Weights of a small model that answers yes/no questions on an image's attributes.
Model: 64-pixel images, encoder arch convnext, encoder norm layernorm, encoder activation quick_gelu, encoder layers 8, encoder width 192, fusion encoder width 256, fusion encoder layers 7, fusion encoder norm layernorm, fusion encoder activation squared_relu.
Training: cautious_adamw at rate 0.001, batches of 128.
Data: trained on rendered landscapes of hills, water and sky, 72500 training examples.
Rows from block 3 of the image encoder of a small model that answers yes/no questions on an image's attributes, named by matrix and row number. Rows with one number belong to one neuron. Each number is 128 + 32 x the weight over its row's rms, rounded and kept within 0 to 255. All counts start at 0.
Before each neuron's rows are labels from the 100 images, of 14976, where the neuron reaches its highest value: "strongest on" is what is common among them; "patch colour" is the nearest of a few named colours to the mean colour under the peak. Only what is clearly more common there than usual is listed. The data: rendered landscapes of hills, water and sky.
# fc1: MLP up (encoder.blocks.3.mlp.fc1.weight, 384x192), inputs 128-191
# fc2: MLP down (encoder.blocks.3.mlp.fc2.weight, 192x384, transposed), outputs 128-191

strongest on: water; night; desert dunes
patch colour: black
fc1.60 [144 103 138 195 150 133 133  94 138 160 135 130 143 199 102 121 109 108 119 134  93 122 221 114 124 138 138 155 148 137 123 111 186 117  67 186 186  30 145 157  95 133 139 133  92 123 121 170 133 119 128 104  90 191 115 116  89 166 100 108 208  99 109 122]
fc2.60 [ 98 105 124 158 119  93  90  66 122 136 126  95 149 125 128  96 183 180 121 152 124 111 133 112 129 128 135  79 129 152 167 116  90 137 176  94 129  83 120  93 120 118 137 127 102 182 133  32 143  96 119 120 145 114  93 129 185 100 156 171 112 159 125 167]

strongest on: noon; water; purple alien crags
patch colour: blue
fc1.326 [138 162 114 156 111 139 137 132 145 146 153 111 174 104  74 137  98 102  94 158 109 157 118  99 130 152 155 169 127  82 118 150 112 186 109 164 148 165  59 112 105 139 124 127 163  60 142  39 143 139 120 165 119 135 121 144 151 137 157 156  93 118 138  91]
fc2.326 [ 67 106 109 154 139  62 112  73 167 137 106 155  87 113 140  91 179 144  62  43 160 150 175 183 132  91 153 112  76  95 107 139 166 110 133 156 155 100 112 124 112 125 164 153  66 146 105 127 166 106  65 128 108 108 154 134 129 124  86 182 139 107 110 166]

strongest on: purple alien crags; noon
patch colour: purple
fc1.74 [187 158 147 119 172 139  70 142  87 127 162  81 180  86  80 125 116 119 118 190  76 196  91 181 137 190  91 148 157 112 133  52 107 126 133 185  95 182  88  89  67 144 114 126 215  69 134  72 150 160 132 154 130 145 149 134 185  67 167 163 129 130 146 154]
fc2.74 [100 162 118 121 128 113 125 118 123  77 160 134 143 154 180  85 136 148  99 145 115 187 175 106 125 157 157 152 115 110 156 178 152 156 101 180 119 178  89 122 150 166 119  84  96 105 132 180 124  82  72 118 117 166 195  98  83 204  68 117  89 101  73 162]

strongest on: night; red mesas
patch colour: brown
fc1.139 [116 137 137 123 135 155 136 111 134 127 141 165 134 150 115 150 106 116 156 166 109  93 198 158 179 153  97 141 155 136 147 189 144 142 128 127 228 166 134 124 136 103 158 162  83 147 102 127 150 136 151  95  65 154 119 184  77 125 115 116 131 120  75  68]
fc2.139 [ 80 136 101 139 161 100 140 111 125  69  95 162 168 126 118 161 128 181  83 124 143  57  77 146 180 134 135 146 134 113 170 148  87 199 146 100 120  60 113 137  88 100 132 114  75 142 193  65 165  94 117 124 155 106  83 134 155 101  96 154  89 158 112 146]

strongest on: sunset; red mesas; desert dunes
patch colour: orange
fc1.123 [138 140 201  85 154 135 110 147 114 135 124 118 125 134  90 141 130 149 136 109 103 142  84 125 199 166 148 103  85 167 138 124 129 164 150 113 106 116 146  91 151  99 137 156 111 199 114 154 166 154 132 100 123  98 112 136  34 164 130  65 141 118 140 168]
fc2.123 [ 78 101 183 151  96 107 115 127 150 170 174 119 106 187 115  96 128 150 137  99  91  91  91 154 127 100 116 132 175 147 160  90 116 117  87 118 143 109 184 107 105 133 134 153 138 149 135 104 112 195 154 134 141  62 125 135 131 166 137 126 127 139 167 145]

strongest on: snowy peaks
patch colour: pink
fc1.260 [ 45 144 166 164 111 152 117 129 151 100  90 147  98 104 140 112 131 105  82 176  18 159 156 154 181 121  94 185 102 175 110 195 108  95 131 138 147 100 161 138 126 116 117 111 133  97  97 139 145 140 161 124 152 133  57 164 143 133 138 148 134 153 117 109]
fc2.260 [116 140 117 149 137 156 157 155 151 120 101 176 156 145 147 127  73 144 103 174 148 112 130 150 128 176 128 177 149 102 103 128 128 140 107 175 100 148 147  91 190 128 135  71 145 147 136 125 173  78  88 115 128 115 173 167  78 109  95  86 163 131  93 122]

strongest on: red mesas; noon
patch colour: pink
fc1.283 [126 148 119 132 186 150 143 138  74 156 179  48 102 128 132 144 111 102 195 110  98 175 113  80 127 188 140 121 144 102 164  67 126 103 130 150 138 103 167 147 112  92 109 143 119 157  98 110 145 165 164  93 143 109 149 153 115 132 185  85 103 139 121 182]
fc2.283 [153 155 127 121 110 149 138 122 144 128 154 104 123 117  83 151 121 182 157 146 121 167  56 153 136 157 153 124 132 129 139  94 102 120 155 120 134 148 162  65 152 111 139 147 104 103 115 107  91 160 101 129  69 128 160 165 148  96  57 112  96  95 145  79]

strongest on: sun or moon in view; night
patch colour: brown
fc1.240 [123 160 143 141 140 156  98 159 163 160  87 182 135 175 185 105 104 121 182 152 156 222  73 120 130 141 136  90 134 134 165  82 123 102 116 100 139 149 168  90 117 158 173  93 108 114 136 154 190 106  91  89  32 100 131 143 135 180 103 133 161  81 145 110]
fc2.240 [120 151 187  60 142  92 122  92 103 105 166  69 138 162 179 135 116 123 139 150  91  89 117 126 122 152 108  95 187 129 138 152 155 125 118 117  65 117 159  98 150  75  79  78 111 134 193 123 131 162 157 212 191 128 143 123 180 178 147  96  96  57 118  77]

strongest on: noon; red mesas
patch colour: grey; pink
fc1.233 [122 136 109 118  91 116 142 138  97 204 150 144 108 109 110 156 151  91 101 107 115  99 190 195 156 118 185 177 131  61 108 167 140  89 106 160  78 120  86 150 114 106 146 102  82 121 187 176 130 142 185 101 141  90 128  50 126 175  85 102 169 185 132 116]
fc2.233 [176 166  82  89  70 144 133 138 131  26 124 173 154 110 141 166  94 148 114 107 134 105 127 109  92 170 117 110 132 146 172 138 109 185 175 101 175 138 157  53 127 121 102 138 111 126  95 104 135 149 145 178  96 141 112  66 160 187 182 166  56 147 114 119]

strongest on: snowy peaks; sun or moon in view
patch colour: grey
fc1.113 [137 138 109 252 115 182 127 137 159 110  78  90  94 137  88  91 145 124 125  78 115 143 130  92 102 146 109 165 118 159 147 135 104 119  77  48 134 149 159 148 120 168  76 180 131 126  99 130  96  81 124 136 181 120 118  92  99  98 103 132 131  84 106 112]
fc2.113 [134 120 122 178 135 147 171 112 142 156 101 128  73 167 129 116 134  49 125 105 118 179  92 177 197 116 129 150 144 110  99 125  84 128 116 181 134 115 112 127 120 126 130 136 114 119  76 194  75 126 152 118 129 112 127 123 111 160 144  90  83  98 119 101]

strongest on: noon; purple alien crags
patch colour: grey
fc1.192 [ 71 122 127 140 133  84 113 131 110 156  76 154 108 101 119 137 184 114 156 123 159 138 154 184 110  92 163 229 110 165  59 112  96 176 122 128 120 145  74 156 194 112 134 147 112 129 168  76 138 100 179 192 170 111  62  94 130 147  97 148  47  80 135 138]
fc2.192 [122 184 123 151 129 101 147 150 149 116  87 184 134 115 158 141 153 154 126 143 130 149 120 122 128  88 159 184 112  87  82 135 161 125 130 132  68 181  83  49 110  68 157 147 126 120 162 172 102  95 100  64 116 168 102 151 112 170 126 111 184 124  70 156]

strongest on: sun or moon in view; sunset
patch colour: pink
fc1.381 [179 120 142 123 105  94 130 128 153 156 136 151 113 181 191  88 106  84 106 130  43  82 139 180 180 179 174  73 115 167  99 183 128 181 150 123 139 137 119 161 176 125  98 153 101 123 100 150 146  92 159  89 236 119 125 115  74 154 105 108 125 153  86 121]
fc2.381 [131 158 149 166 173 165 125 195 102 172 153 147  80  59 157 143 102 140 107 134 164 130 113 133 128 164 145 165 130 140 115 115 172 117 135 151  89  96 136 139 214 101 131 144 151 167 159 152 145 160 116 108  83 117 126 177  81  77 161 114 127 119  98  85]

strongest on: purple alien crags
patch colour: brown
fc1.52 [177 106 143 178 128 182 150 127 143 146  71 103 121 123 133 140 151  94 112  91 159 170  84  93  63 136 130 233 109  96 119  94 155 162 103  90 115 177 116 168 149 113 119 135 146 134 128 110 110  85 150 184 183 149 147 123  97  78 136 100  77  89 112  89]
fc2.52 [ 89 113 135 182 196 126 150 102 154 155 129 142  99 127  69  71 159  69 113  63 161 181 124 176 174 115 149 134  90 191 111 167 135 117 106 153 104 123 108 108 153  90 128 165 107 164  83 162 151 135 162  95 104 102 146 184 120 156  61  93 138 100 137 110]

strongest on: purple alien crags; noon
patch colour: purple
fc1.65 [120 147 174 131 143  91  76 121 194 160 129 109 149 117 171 172 181 140  55  97 144 150 122  81 192 119 139 182 121  96 102 137 116 146 134 145  99 126 143 125 109 128 147 164 154 111 116 177 157  97 171 120 163 155 114 105 145 150 128 158  68 138 114 173]
fc2.65 [128 168  65 147 126 177 125 186 160 119 148 187 147 100  68 127 144 167 102 142 154 153 121  99 123  99 142 126 108  42 128 174 151 120 125  80  85 135  98  74 165 100 127 115 171 114 172 122 189  99 119 108 128 101 189 112 150 130  90  96 105 125 164 125]

strongest on: sunset; terraced slopes
patch colour: orange
fc1.268 [136 154 208 117 165 185 107 192 114 139 162 151  99 133 121 161  95 129 102 118 119 161 120  91 173 140 120 141 167  86 156 125 128 182 104 131 121 176 161 115 134 136 105 145  98 165 136 119 114 111  74  91  93 103 119 122 106 117 157 121  96 147 128 127]
fc2.268 [136 134 226 128 119 127 124  95 138 162 190 103  63 176  69  84 109 134 118  91  70 121  74 129 107 131 124 116 142 113 151  86 137 131 116  95 172 129 186 147  72 167 139 115 157 166 167 100 117 231 149 117  89  85 137 162 113 160 114 144 123 146 152 113]

strongest on: night; snowy peaks; sun or moon in view
patch colour: brown
fc1.146 [ 84 147 146 116 139 157  95 116 172 141 154 188 128 109 158 119 179  96  71 132 104 130  95 100 158 134 116 162 121 117 106 163 141 144 108 152  76 142 109 120  63 131 121 205 135 135 131 136 186  70 130  94 142 127  41 168 134  83 118 138 138  89 115 239]
fc2.146 [ 82 161 114 140  91 178 180 172 158  80 109 138 149  99 152 117  88 141 108 192 155 108 142 110 136 131 105 197  77  89 110 136 112 127 155 142  79 143  79 101 162  62 134 108 144 165 133 146 115  97  97 114 153 191 128  87 132 115 128 118 112  93 151 161]

strongest on: purple alien crags; noon
patch colour: purple
fc1.249 [149 140 118 146 187 130 151 118  87 135 152  61 133  99 137 119 118  98 129  84  84 192 128 142 134 162 133 114 135 102 126 134 165 138 163 130 117 115 148 145 158 100 148 186 122 118 147 167 157 163 130 117 193 117 204  97 130 124 169 143  75 155 102 104]
fc2.249 [ 99 148 149 177 118 179  77 220 120 159 164 166 106 128  84  99 106 173 159 106 154 130 101 125 145  90 135 171  97  92 142 113  91 120 132 145  87  91 115 107 174  64 113 169  90 112 130 203 151 176 124 147  75  95 187 148 101 139 105 160 157  64 144  77]

strongest on: sun or moon in view; night; snowy peaks
patch colour: pink
fc1.31 [153 164 213 147 118  59 148 125 116 171 101 105 126 126 137 163 133 102 129  89  64 119 146 137 170 141 203 149 136 144 137 144 133 139 114 140 162 152 108 131 112 123 129 176 149 133 139 148 167  90 147  76 198 129  98 117 100 158 157 121 148 130 106 160]
fc2.31 [ 95 135 175 168 122 116  52 136 144 163 134 139 148 145 138  95  95 178  71 130 174 162 151  97 119 136 129 157 127 151 136 120 148  58 108  95  41  39 109  81 156  84 136 178 125 191 123 130 128 178 119  92 118 139  88 180 159 161 171  97 189 100  90 118]

strongest on: red mesas; night
patch colour: black
fc1.347 [104 121 163 185 135 183 140 105 138  97  91 131  56 131 180 147  61 137 166 111 124 135  88 118 114 158 110 135  86 156 174  67 166 168  92 104 174 124 151 112 137 148 107 117 100 171 140 110 114 201 106 116  76 101 215 135 125 127 111 113 170 145 123 123]
fc2.347 [178 116 173 109 203 122 153  94 233 141 114 143 136 159 132 126 135 131 157 142  74 128 147 116 135 101 135 127 119 166  68 185 143 124 166 109 172 108 121  81 141 139 127 145  96 115 138 131 159 115 127 128 114  60 225 159  96 135 121 123 173 166 130 116]

strongest on: red mesas
patch colour: brown
fc1.248 [164 180 178 162 197  78 120 158 139 106  63  80 146 172 131 148  99  61 144 136  39 173 199 114 123 153 110 156 100 111 124 137 136 145 102 116 149 113 107  81 140 116 105  98  66 108 146 120 162 110 125  97 118 133  93 152 102 180 154  55 164 150 126  76]
fc2.248 [101 105 131 106 206 142 114 126 118 129 155 124 158  96 195 137 119 110 144 162  83 135 139 156 191 132 151 137 113  85 113  39 123 138  95  87 113 117 123  79 112 102 128 141  85 126  88 129 110 140 146  97 147  78 133 177 121 153 105  96 199 130  64 146]

strongest on: sun or moon in view
patch colour: grey
fc1.293 [158 121 149 113 151  97 108 131  78 161 163 134 107 146 121 152 143 111 136 150 132 165 185 129 143 120 151 117 146 125 125 107 148 177  97 122 194 127 102  60  83 118 161 101 108 106 137  95 137 102 132 133  49 214 138 110 127 148 164 132  86 144 186 120]
fc2.293 [111 154 121 173 109 139 190 140  94 107 133 102 122 147  77 143 132  99  98  94  90 127  98 166 101 119 126  79 119 137 114 148 138 145 158 138 126 143 124 109 105 105 138 139 145 130 114 101  87 153 191 159 131 109  71  75 165 156 133  77  98  32 187 146]

strongest on: water: dry; noon; terraced slopes
patch colour: white; cyan
fc1.280 [135 159 118 178 127 162 103 145 156 146 109 174  74 166 125 126 131  68 135 125 124 185 151 159 107 167 146 149 161 166 183 104 196 145  95  70 147 164 134 145 137 124  83 130  64  92 159 129 141  54 174 105 153 142  88 133 124 168 117  90 112 102 129 110]
fc2.280 [107 127 147 184 198 119 173 150 126 132  79  97 104 106 169 118 147 100 112 118 117 149 128 148 196  95 108 157 141  75 134 139 135 117  93  63 139  98 107 117 145 160 138 168 114  93 144 165  90 166  79  85 122 154 103 155 138 108 129 108 163 113  53 147]

strongest on: red mesas; noon
patch colour: white; pink
fc1.61 [151 149 139 166 223 121 115 104 148 171  91 139 155 107 154 147 101 104 147 143  65 142 202 123 140 140 155 159 131  59 140  99 157  76  73  88 138 114 125 116 181 115 120 157  49 120 148 160 145 103 126 112  67 130  95 144 101 178 119  90 150 124 112 137]
fc2.61 [ 99 102 174  97 162 139 127  91 138 136 111 102 138 161 155 108 152 114 106  98 111 116 132 156 165  70 121 163  91 115 128  87 147  57 139  95 105 104 117  76  94 183 130 152 141 156 107  90  79 178 134 147 207 106 100 150 136 186 142 151 184 111  66 134]

strongest on: noon; desert dunes; terraced slopes
patch colour: white
fc1.107 [151 157 171 116 103 184 136 175 145 164 127 107  72 168 155 132 142 106 132 152  81 163 121 146 139 204 124 129 139  81 162 141 167  58 134 158  86 102 109 151 145 173  84 103 153  76 109 129 163 131 166  36  79  63 142  94 174 168  87 150 176 115 109  90]
fc2.107 [111 110 168 162 163 136 176 117 113 107 162  71  94 140 164 108 119  82 130 112  83 114 142 149 172 129 134 162 153  43 117 116 108 173 102  86 183 133 100 178  91 231 124  98 131  73 105 109 125 131 152 119 154  59 163 132 130 153 139 132 104 153 133 154]

strongest on: water; noon
patch colour: blue
fc1.160 [112  99 172 187 173 146 131  91 145 148 110  69 110 143 108 141 133 109  99  82 199 164 137  77 108 147 135 156 115 121 107 102 155 138 104 158 146 168 106 124 127 160 108 108 112 144 169 148 134 146 108 139 132 198 181 122 111 166 120 160  76 146 105 120]
fc2.160 [145 109 127 162  84 113 136 102 108 137 147  78 131 137 110 163  73 126 176 189 143  86 100 146  93 181 128 103 149 195 155  90 141 150 138 154 130  99 167 144 105 132 116 155 174 143  84 113 149 147 136 153  98  93 126 148 147  55 149 110 101 138 167  96]

strongest on: sunset; purple alien crags; snowy peaks
patch colour: white
fc1.67 [ 68 153  56 137 116 149  69 142 181 195 141 159  94 163 127 113 132  71 112 148  91  70  82 112 113 145 147  94 137  77 169 149 138 109 117 102 102  72 104 107  70 122  57 132 130  60 124 170 156 109 106  84 116 135  79 160 151 149 181 120 139 170  86 121]
fc2.67 [149 146  97 133 176 193 203 141  95 138 136 153 115  91  75 173 132  64 119  89 125 194  87 168 194  86 121 127  75 154  95 113 144 100 139 158 147 126  89 116 127 122 121 138 106  86  67 130 179 127 126 115 114 107 120 170 134 124 113 108 144 150 140 132]

strongest on: clouds; sunset
patch colour: pink
fc1.140 [ 54 179 164 130 163 110 145 133 105 149 126 135  67 120 144 120 148 101 120 188  81 158 108 150 157 108  86 130 110 129 113 152 159 143 110 108 126 146 165  66 104 131 106 150 137 107 110 106 131 110 146  52 194 131 163 141 126 152 101 112 176 224 166  44]
fc2.140 [136 127 146 122  94 125 145  86 176 118 183 147 182 199  67 123 153 118 111 147  75  85 110 115 102 111 154 123 186 120 137 112 143 164 130 137  96 150 169 148  65 148 108 105 132 176 163 129 140 129 140 133 105  78 183 112 118 101  96  86 131 189 179 164]

strongest on: noon; water; desert dunes
patch colour: grey
fc1.50 [ 80 205  46 172 137  90 136 185 112 138  75  96  97 176 144 117 147  99  67 124 121 123 139 141  95 162  57 100  51 183 130 113 164 112  85 129 135  87  98 141 105 128 166 121 166  60 131  87 174 122 159 110 140 106 183 144 110 173  82 111 140 212 127 114]
fc2.50 [138  70 155 132  95 114 123 116 155 143 124 126 129 120 106  75 112 139 150 112 119 148 109 104 140  69 157 198  98 141 158  63 153  89 133 123 173  61  57 112  92 134 110 205  84 131 121 142 127 187 144 125  90 116 128 108  96 128 124 192 153 170 160 109]

strongest on: noon; water; desert dunes
patch colour: grey
fc1.316 [145 152 117 152 122 127 127 193 138 167 107  86 130 129  98 116 168 102  96 142 122 131 126 107 140 136 129 102 129 103 114 122  94 160 121 154  54 145 114 128 109 133 100  79 131  65 146 105 175 134 156 111 183 177 177  85 177 137  18 131 108 201 126 144]
fc2.316 [101 166 160 143 119 111  92 116 104 105 152 102 125 144 148 111 120 103 102 117  94 182 142 109 120 158 128  82 110 114 160 177 115  72 147  76 164 139  77  55 151 122 127 118  87 113  58 100  62 145 154 148 190 148 106  98 160 164 197 161 106 110 141 157]

strongest on: snowy peaks
patch colour: grey
fc1.308 [154 107 142 146 121 132 119 116 135 109 125 100  86 120 157 129  98 128  99 176 157 129  66 118 131 130  84 126 141 164 158 131 121 141 145 100 145  55 139  66 118 206  51 129 134  98 107  66  87 166 112 126 123  92 179 138 164 106  88 139 154 245 158  47]
fc2.308 [142 118 146 128  57 176 143  93 155  96 146 168 137 155 157 138  78 111 168 179  90 103 178 134  87 167 111 145 154  70 132 129  96 141 133 109 156 144 128 113 103 175 132 117 113  72 116 147  76 117 153 129 138 169 177  69  62 138 177 133 139 184 138 119]

strongest on: sunset; red mesas
patch colour: orange
fc1.97 [131 167  76  79  76 186 106 156 130 157 158 200 121 125  87 108 160 115  59 149 108  61 110 132 242 163  72 149 144 133 116 163 148  76 113 144 181  79 197 112 115 136 137 106 133 125 106 126 149  86 139 116 155 211  81 143  87 126  91 118 145 155 120 158]
fc2.97 [ 97 104 146 113  79 129 146 115 122  97 159 100 155 151 170 108 120 150  92 126 109  63 124  87 113 122 130 182 171 102 111 146  97 145 117  87  42 143 143 130  98 114 119 104 115 150 220 147 133 171 130 134 179 117 143  76  81 138 154 127 162 179 128 156]

strongest on: water; noon; red mesas
patch colour: pink
fc1.383 [183 125 171 134 162 143 111 161 156 153 151 146 150 146 122  97  92 101 153 111 110 127 101 142 145 211 143 137 106 128 159  92 176 159  85 100 162 106 118 111 136 145 141 131 112 155 156 137 169 165 113 134  68  96  99 133 138 150 137  70 163  82 129 157]
fc2.383 [107 138 143  97  76 121 103 165 224  70 152 115 157 198 135  89 124 181 155 194  59  92 140 133  97  95 123 159 152 121 149 131 131 119 122 170 106 126 153 111 116 166 141 143  74 137 148  98 113 150 145 156 142 110 175 127 109 138 115 146  82 150 161 129]

strongest on: red mesas
patch colour: orange; red
fc1.343 [133 163 186 137 149 129 117 171 162 206 169 108 120 154 162  84 129  83 128 112 139 150 111  89 162 131 162 157 111  91 132 112 110 133  72 118  99 174 137 138 158 102 129 184 126  84 161 111 233 128 125 134 172 112 115  80 139 136  93 123  75 132 161 121]
fc2.343 [ 77 123 153 156  77 138  73 158 163  29 148 156 140 161 136  75 124 187 115 148 135 115 155  81  84  82 139 173 113 154 177 132 131 124 173  85 186  83 110 125 123 114 132 154  94 171 147 127 134 115 130  96  82 172 124  86 149 146 152 168 126 155 148 162]

strongest on: snowy peaks; sun or moon in view
patch colour: brown
fc1.120 [144 145 166 144 136 142 137 135 209 139 170 138 170 170 131 144 109  99 119  85  81 137 145 134 126 187 138 160 107  88  97 121 159 134  80 190 193  87  96 180  85  90  80 153 141 124 138 139 137  76 153 116 104 146  60 156 112 111  97  88 128  70 105 165]
fc2.120 [ 62 153 139 147 101 124 103 176 203  82 113 155 185 163 114  92 145 207 102 164 117 128 139  76 145  96 123 156  93 153 142 160 117  95 205 110  76  81  99  89 135 113 129 139  71 186 135  61 122 125 104 137 151 176 156  76 125 114 137 160  99 152 111 134]

strongest on: sun or moon in view
patch colour: white
fc1.76 [155 158  75 149 154 133 102 145 114 139  97  83 139 110 145 145 124  64  88 158  95 130 105 147 112 186 100  62 105  75 154 109 135 107 135 134 185 123 104  75 107 103 108 145 112 130 122 152 202 108 123  98 137 140 115 141 116 152 161  92 144 166  95  78]
fc2.76 [139 183 120 125  80 170 111 156 156  52 112 160 146 120 136 124  89  89 121 188 118 160 141 109  66 186 152 133 161 127 131 149 133 104 161 158 174 145  76 114 176 110 135  88 128  89 140 159 137  86 140 158 161 155 117  61  95 111 132 129  83 151 151 112]

strongest on: night; sun or moon in view; snowy peaks
patch colour: pink
fc1.88 [ 92 128 118  99  52 125 188 125 131 131  98 172 105 139 149 121 166 119  68 136  81 107 164 159 150 145 148 131 125 139 104 249 141 203 142 127 115 112 118 132 127 126 141 161  84 159 124 127  91  85 138 102 236  99  40  93 105 164 160  72 116 116 133 174]
fc2.88 [152 137 124 168  74 168 108 144  85 105 135 113  64  81 141 166  86 147 121 146 142 159 125 154 118 178 134 155 154 125 128 103 158  94 125 119  28 114 113 123 156   1 130 118 187 138 128 185 107 114 163  97 127 163  78 155 176 124 182  97 122  84 113 130]

strongest on: sun or moon in view
patch colour: grey
fc1.231 [131 111 125 125 153 161  92 112 115 118 149 106 106 127  76 136 116 135 123 208 106 158 132 124 139 127 145  93 188 129 114 187 143 120  85 126 143 126 123  40  71 122 106 124  97 113 133 147 165 176  91  93 111 165 153 106 104 136 152 153 123 129 130 171]
fc2.231 [ 90 182 110 169 110 188 177 172 137 110 126 154 130 156 100 138  79 111  86 113 130 126 123 161 151 151 129 101 124 116 138 161  97 141 125 173 105  86 126 173 167  75 132 134 112 143 164 124 124 152 162 195 171 120  93  81 116 118 111  77 106  37 172 127]

strongest on: water; noon; desert dunes
patch colour: grey
fc1.151 [130 103 112 155  97  89  87 147 135 126 141  76 114 128 145  99 160 121  66 126 176 161 170  72 114  98 128 143 104 139  79 171  96 124 122 132 119 148  79 167 131 126 126 117 134 116 180 188 120 130 128 110 131 209 203 154  90 136 101 175 108 204  80 147]
fc2.151 [173  96 113 111  81 157 131 136 117 165 139  89 133 122 123 142  72 118 161 199 139  67 129 120 124 120 130 142 110 164 179  45 143 117 150 136 144 157 115 122  84  94 140 183 143 105  71  66 154 163 131 142  75 101 132 156  96  72 172  92  90 139 168  96]

strongest on: purple alien crags; noon
patch colour: purple
fc1.183 [ 99 159 189 164 200 133 121 173 212 153 136  87 131  97 141 151 147 101 100  84 115 174  72 139 127 143 147 177 137  70 125 108 168 185 113 122  78 157 111 152 119 103 187 137 175 106 143 156 177 132 154 175 193  74 110 111 139 127 190 130  98  91 125 203]
fc2.183 [130 125 116 143 153 162 150 164 140 143 106 185 124 107 125 146 109 152 119 146 154 105 144 156 133 129 121 189 117  54 109 126 140 128 144 134  70 147 111  93 182  55  90 124 167 134 178 181 194 126 101  76 165 113 171 135  81 113  69  73 200 112 115 141]

strongest on: red mesas; sun or moon in view
patch colour: pink
fc1.217 [195 133 184 183 216 218 109 160 104 139  98 144  61 158 121 136  98 110  96 133  51 175 106 169 178 188 134 131  96 150 143 103 162 156 129 132 200  93 143  98 129  81 151 134 137 146 128 130 135 173 123  91  90  86 139 132 104 137 104 104 130 175 127 125]
fc2.217 [128  86 178 105 187 127 132 149 203 167 148 122 186 168 159 142 110 121 130 191 108 137 151 148 130  86 153 135  73 133 126 145 136  90 173  87 107 170 106  67  90  69 125 156 118 124 123 105 132 160 109 130 129 115 204 139 101 140 145 132 207 171  54  86]